python train.py --dataset="rendered roads seen from a driver's seat, with toy cars, trees and houses" --crop_scale_min=0.8 --horizontal_flip=false --norm="layernorm" --qk_norm=false --parallel_block=false --dropout=0.05 --inner_norm=false --positions="sincos" --residual_init="none" --optimizer="normuon" --momentum=0.9 --nesterov=true
Rows from block 2 of a small multi-label image tagger, named by matrix and row number. Rows with one number belong to one neuron. Each number is 128 + 32 x the weight over its row's rms, rounded and kept within 0 to 255. All counts start at 0. Numbers have three digits each. After the name is the row's rms in percent of the matrix's.
Before each neuron's rows are labels from the 100 images, of 14976, where the neuron reaches its highest value: "colour at peak" is the nearest of a few named colours to the mean colour under the peak. Only what is clearly more common there than usual is listed. The data: rendered roads seen from a driver's seat, with toy cars, trees and houses.
# fc1: MLP up (model.blocks.2.mlp.fc1.weight, 1536x256), inputs 0-85
# fc2: MLP down (model.blocks.2.mlp.fc2.weight, 256x1536, transposed), outputs 0-85

colour at peak: grey
fc1.56 114:114128127190144202148062130098176104153126144104120184167150186162154116085178156128149069077135059128152114152070111105059140125111157149163114128118072107151137116090103128065168109142080079113129117124160112085172156131197121160162121138088191185157143158
fc2.56 084:155132138121118115121141123093078149101077185088145172142160047146121112102198155121174085139017141103150173115210140203150120125124061170121069152107173158087101100144136115164074135092112175125159114084124116165180143168085136112087114107108061133177196136

colour at peak: brown
fc1.654 114:103090136065134151078121134163144121150077069180115102080119104140182177150092106153120112173089176147176101153133116090090125108168077129092159083165061081116170119126164123134097091104139116102150153155149111146116098139121115139148154162162147200175180158
fc2.654 076:090146182154075150146062126123106157110110105117127147152163102107106092173131069104169117077133120115121140071124112066122177087097134113094153089078123053122096103111156132125143107115100133185166168076072051106154127113180177140127136100112122163122080159

colour at peak: purple
fc1.312 100:071129158104144129122162110153094161138126144110076151141111149119116156123114158144073107079130086077161100116201082142110153110112088108134125166083153163132207108111122103180159132141119155149106113145077085164169070120143086115137096083147142113125150160
fc2.312 111:106129106129134114178198141119117113128105087192140146136170160159169171138095104095190137169191116140152197050097133163117143161107110156138127134137142079181137174094098130134114156134135134159151112181168145100175095123093063145146136070123122167140109107

colour at peak: cyan
fc1.692 090:184117140179119102108103116142125047040132097161121119137163121212108108116180113141113118127112139052080070150128092103103167150155078098146119155136163129114161152123123192172157104124122092166108103159145137145145110134125159146083135163110077119072122117
fc2.692 085:100114133114120199120132167131151145095120192150153184134082141091130137109100130128108120146102114125126040153104158181153108070141147104094125187107109112157060140115155100109080180125127129103154134106146180124152106120075070145138108164142130130186173195

colour at peak: purple; blue
fc1.209 105:099119131132136112122135086074094163088166115176113146100143115082113178101147120174119093146137137124131132155200058109123196118134132113113102122135134099149122158172138103136151147139149156137068094099144167186140130124147078214117055100154123167100045155
fc2.209 167:115111077155116130039124121187121163146125120128140113169132120164159165116121090104161194081111037137141186147116136156109075187133133081170181087095167142171114135113177162165084203133112180106116150128163100135141172101127094128175164126132095146159136129

colour at peak: cyan
fc1.514 093:160138166068144087147184078113183113080136122130118145107112161123171132108120045141149076097162094165077170150117123140100200152107057125123069119179124129114123151148146199136101185161135102100139146136161062122106134154163107126166106150164086133148204149
fc2.514 032:166120148125121117121092045182080126165133110128164146127157130113086124135092147134163158126100187140108138144122121094166139162155110073146155111125171143115075099096144107135090095138117105094163090102174107139099110139045130134127121129116157201125092108

colour at peak: pink
fc1.561 103:077119147119152082164127162103135075141120103120107128144192146232066144162112109162113067113129106138188141128175157122122111111157153164129102165102115097161113129113169106095178144118191114114178108112151069061111114159146121122132154139132184146153216097
fc2.561 102:061149131153119141178129136161109126110160136106169092143119163151178176088140099148134093159163128150073107083117133139089120117131168142116093048152115115165146094159145123147139157107116136135146140118088171162104135148091191172073113083133142105127186094

colour at peak: brown
fc1.127 097:169150101132011093105102168126161152119111099206117085154134097091167090118154073107121147165112128130119152099112116128111137166174144156137196133037131078133108059089086153116125111067165136112107196150182106160083133127133168093065103108161097186065143129
fc2.127 109:121135176147141132077137136158197177124082124102153174149152126118119142146081149113098049070145141148137078113110137157123103123139126113094146052140096140123049172137170140119126135151111148113138119156054210171142143068139136100150099108055111133153100144

colour at peak: black; green
fc1.738 099:128145177069123141176091100084133115074122131149040124082117120041149140114156093098153137131139171146085134088183078072155099031151128149143157105162123133109150072138147151158143115108145106124135138082140167150130107163103133117128102131119149151182115147
fc2.738 102:124088143130116128098138112092152145150131153148178125138116150111131118027124128118166062143106072115198171150123149085232138154147131169166142121076158116143125213135144113094109119125149125106156150144152087088072076141099148154138107113082163136153068114

colour at peak: pink
fc1.82 103:113187161155133098121152079145122176152172104153171132140107170159131138129129104175112105144064081141130153060107114154159093115142133177195083117169098139145185056184061124117126127135099195102128094156127144122131142131095100094118102206142149104125089133
fc2.82 106:184092062119150084070116104112153095183100127078079075114171091153125097129161122100156160092150146159152114191142124077099126162110117083145091067096079117110110139143216129189107177149101070100131123119116130173161125090177102225118128110071055115200097130

colour at peak: pink
fc1.364 098:138148126086108169120098102175156170103181147133107119076109092172102111122128184143203137113099096091110106146114152139130107151140178153128191170151120154144176147056110074136044099146133169102076120130095089141133131133132147142134070128195107180106059192
fc2.364 085:172118131111169124137151163148085140103155154077158147102121086137135168131132076136123167156153131095118153110146085137106158150075098144181133152152103141144135098127136158155107164150116161153136095140160167082162096039141184146195130087101102104163139131

colour at peak: black
fc1.717 094:122136063119095109117170114102085149060150122104068169048148160169177171136113098203171157182169166128154129073109077049129135146092164139121105112091161129166138138133109149095108123154148174153168103164079123169082153135122157104175087191118078133155113146
fc2.717 111:166120111157095176150132120144174081119146101096182155131149100178097127124120181158106092103201088123184117113103096123194096125101141129162177174123161137133105118106151093126128074085118080095186077159140116123126066130124095093135085106192106136054078119

colour at peak: grey
fc1.21 098:140118101118120088143063143153153076205109151139126094142122083085088076099127152103131150115111123168153132119149092160108078116156127169058092142196154139169145141138124161093133067107186122075132113138111100091132136092124151052204089146141151115105153178
fc2.21 075:138150095136103134167181134129093094109097086133127148122089114163173103108169097131139159134146107120093118156160161161150166189087112092132060068149081111196191099122066184131131144120127141082117100091185151114069147150125153196139171116126172117101127153

colour at peak: grey
fc1.592 101:135132108172100136118143095113073151140180168123141154086100148159099181116155126095162058128122140139161146060121109142050156122124164238133144094135100126170146157090083107129139160125139131070159148172107122145141111145121148113126154148138094119146129162
fc2.592 079:160118089152161155127132122105171098114142118151187104134117121109159133083148183156100151086134128113152155097078079141182111151171082117065100098109096142108103142080184127144141184115129127161086065137080165162201178157095125102159134084084169160084123142

colour at peak: brown
fc1.694 089:126156129143158111134048113148119116146108128088117173120092159110107114106134102132100104096128108162145170124150102103089178197092104110124126139123166146128114094150155131098059184127153120157126132122109187157141126222157193104140103108188103141080117123
fc2.694 134:098130098112088123140158107147105111134114164128153121125169130135085083125156151158118093164170081120115100152121146149101096122151124057118103151065096175188152134186098183149115128149092124170141174132126152127105160122104069138160108091138117070128123231

colour at peak: pink; white
fc1.72 087:128100163141188168159125104080124139117186084123135127135108108126146137128114133109105132110142146163115112151141157075158117143177139110171138095171146104126148158169136055082168168195148151084194145164112062145125164170114153151076170133114125102097071109
fc2.72 062:129100076151109175113149112113101072103142125042086086132153136156115186137110089134116159089147143098135191056160118161055116160101111147083146152131115141140153189100108120148143119170103157110085097136127134104073170141101169101201118109110108077103147103

colour at peak: black
fc1.410 087:114083087127120084133052051123118117104116161153133144147138116143058160122145144113114133091129086174105147150060094109130056120121132159110179118148129123130063127114163124172134169130108076118099117173096138107147151160077138118142147096164123151192123088
fc2.410 055:107108141175157122158094077153147156132118103136160136118115134141150111023084106123129149142116152110204131119169223178116117072128136130187142127100140161169103171115125077111133158147129151113090126134106135123161126073147105134161115099152111129102153148

colour at peak: cyan
fc1.558 097:183146120150160127105123142163151094071132086095066132180137100150142123116141161172095139111088109193117065098179118133118136144157129165113122134155177147130196132157148061084104129171116130129190108141107131146085184111144166102130103113180090109106132153
fc2.558 036:126123135120139100072149102114110170149165091148157115115099120125044112118117081156145082114148161105206138096137115140135132162098175112115113141111119169150150087182146151121179135088132111137084116152085148101154157147125104150182143151088156133140138112

colour at peak: cyan
fc1.201 102:109093113119111148119101134160133148105099084163141164124115184141168123106134111177088131088097086133088085076126144086089162157125142130102120118208064112150095130121143151089152155125147143087169104182131117213125085140130136131088089160111090123148146149
fc2.201 097:089164169073183113055114182144090118105103117069131142107143118122144161127110122063161099104141185190126123172169085133152117102115119158092142124143122147129148115157091141136150109112104169127106158104128189116145136138088064162185150106130130133149141140

colour at peak: black
fc1.453 105:162090080169142143072153101141152116128156078160140094068092088112065135122105137180110154119138140142125110129175122145226132127114138181153177188113138142157125086092148113140092131089081151119174163127112119192176121172103183192135142117113170145084097126
fc2.453 085:089141145194084190118140101202149137085152125127095201194134136119080200132173078112158113130155160129131113111125115129094127071119169088114103093108169159128098162118088080078135103128143127167101104141148151130076155060145136116132148177152181098143115079

colour at peak: purple
fc1.761 097:164178101138158153205112112130073121111078145176114119175134087142138096112092130105087093138154053087111164181180117091065081106095172096133159076152137120080116075139175131129114103170152117131121144097155114163070154143082096133126155104139119179134108080
fc2.761 089:117108171126129091080151144112138157127134081113107157094084082117135114104184099107139138105150172153123118110095143160118123105146067141161133208168140135207140139147170185109186094158155147115107188131063113128110188081120142084099172119138116117145154079

colour at peak: grey
fc1.427 118:130074205121092170099094171153101074101154119144156154114160110144098172160097141124135142091180067133102136120144157173136152113094098121096152142141118081081101070065135073167130094156055137159108170134076135104150092068103140100117134142089085142098108138
fc2.427 108:068091124144144120154139153112126132149149127214131176141127127148090094148170135135124160116129104080102115151129117135076130081167141077111161165092167108193120075155136173103113122103157095124168138174186059157055141147108106140133095106157119166153139112

colour at peak: pink; white
fc1.686 111:087115134071199159130136113162107153196112133112055156071106115111114048150166137131144086123109104101146118105131073142176072116107113130144146078127126178151123089113111093103190134162102160128121175176159143098150101158127113113096115167149091066110122117
fc2.686 143:159071100111111173051094164150131146104142092117113146200148097122125163131182156139100092051122132161160122126198126178093085108119090150081067101088157141176151090114150083130157085171153116139148158120184102095087138076124104100180079125111088149179110175

colour at peak: cyan
fc1.444 094:142126120088160161067120210176119092112143103160122107074134112103106186109112134145133157086151122118150165168135182131141090182122127133088081157066170162111143148145146051161118110123104151166137091189132125181161100113138169209085102156135146184099113148
fc2.444 076:107114148149136076127135117104121103191146148137101146133129123099138102090162058114051103138195133130184118123101155126119104170132122088128070089129107123134170102144062132086156083202107154095090111131132109142079079135143137066152188097149136185162114123

colour at peak: brown
fc1.370 099:149158134172082090120162117146174120163114149122195107083121164145148197160118117117153118165062151088168167150131103022184109087125103167105131115121163105134094123129136200105089157076117109151142127118090091159153070148153154075103106128095132142092120190
fc2.370 127:086114175106131125108130132093121228159140150120104163141121129136130111113140142107160123069149120178120127107060144143100105168116172118105104132104103112104133105147146090109104176125107121170155124118141102099174143090153174127150108098163092083171067182

colour at peak: pink
fc1.151 095:122099183043146134156164150149083143121109133178106104158077102122114152100155097158110122128152151114090101142144112176113142131143103142167120093156160143144079175113196064175166119131098095096078172124129105143164144161087133193174074161165170134108132116
fc2.151 105:116110020225061157152144156124147072136138045085104162133068154114128169071142141144109130124083132163134143091117112119198096152128134057135083159163110067141115111133133157128180126178158157095159175125121139114096105136135150101099067082101105130094132134

colour at peak: pink
fc1.145 094:085161125073095168076193135111172138143160152111128087083137171124072133074143121146167144103105125135179104128164104091125113182117078105177088106128108104107113171138146133066160157118098137146103114158145116144111110123107189110192136157044157161111090129
fc2.145 099:186079096169121146204119152081099168112113141185117140110118060139121116162167081128103161165112160137124148095126137115134159115098085161132142161086123126117156090199141148134129167183156123126151097063109191164150183074097104128165164115156068110153127132

colour at peak: cyan
fc1.525 109:179077143136112113050129127087095128108108077149140044079118110058178107065130133128162148144156096144089081174188142119172063117155162088162161125150133124136070126087135121119088131149096093143166115127126121170140101169141164164120137157171154146107143165
fc2.525 064:095136092102109108099142210114078143163069089153144094102175091109145151157169093149080126122105104183169095112156109128111112117176160106140127082145111176126154157161142103116186138123026158125121140101153108173097138125191077143178135183156138160104141141

colour at peak: black
fc1.390 094:181132124182125151165133118105097103101150141126109117037168110148103106113089129165184105133118088138120131144098150086090028195095084145109120121145101136201120099120125144141118148145140122164125191128103137137135163158124169103118118132089077109147119125
fc2.390 092:070137086040105123064135126095167156163176223157151105220092107104079037080096188120117178088209122156160149112138128149111158105146147129153109201166189123131138142103085076053150162123123180077145113137132108103158073087127119095135096096114150071125144191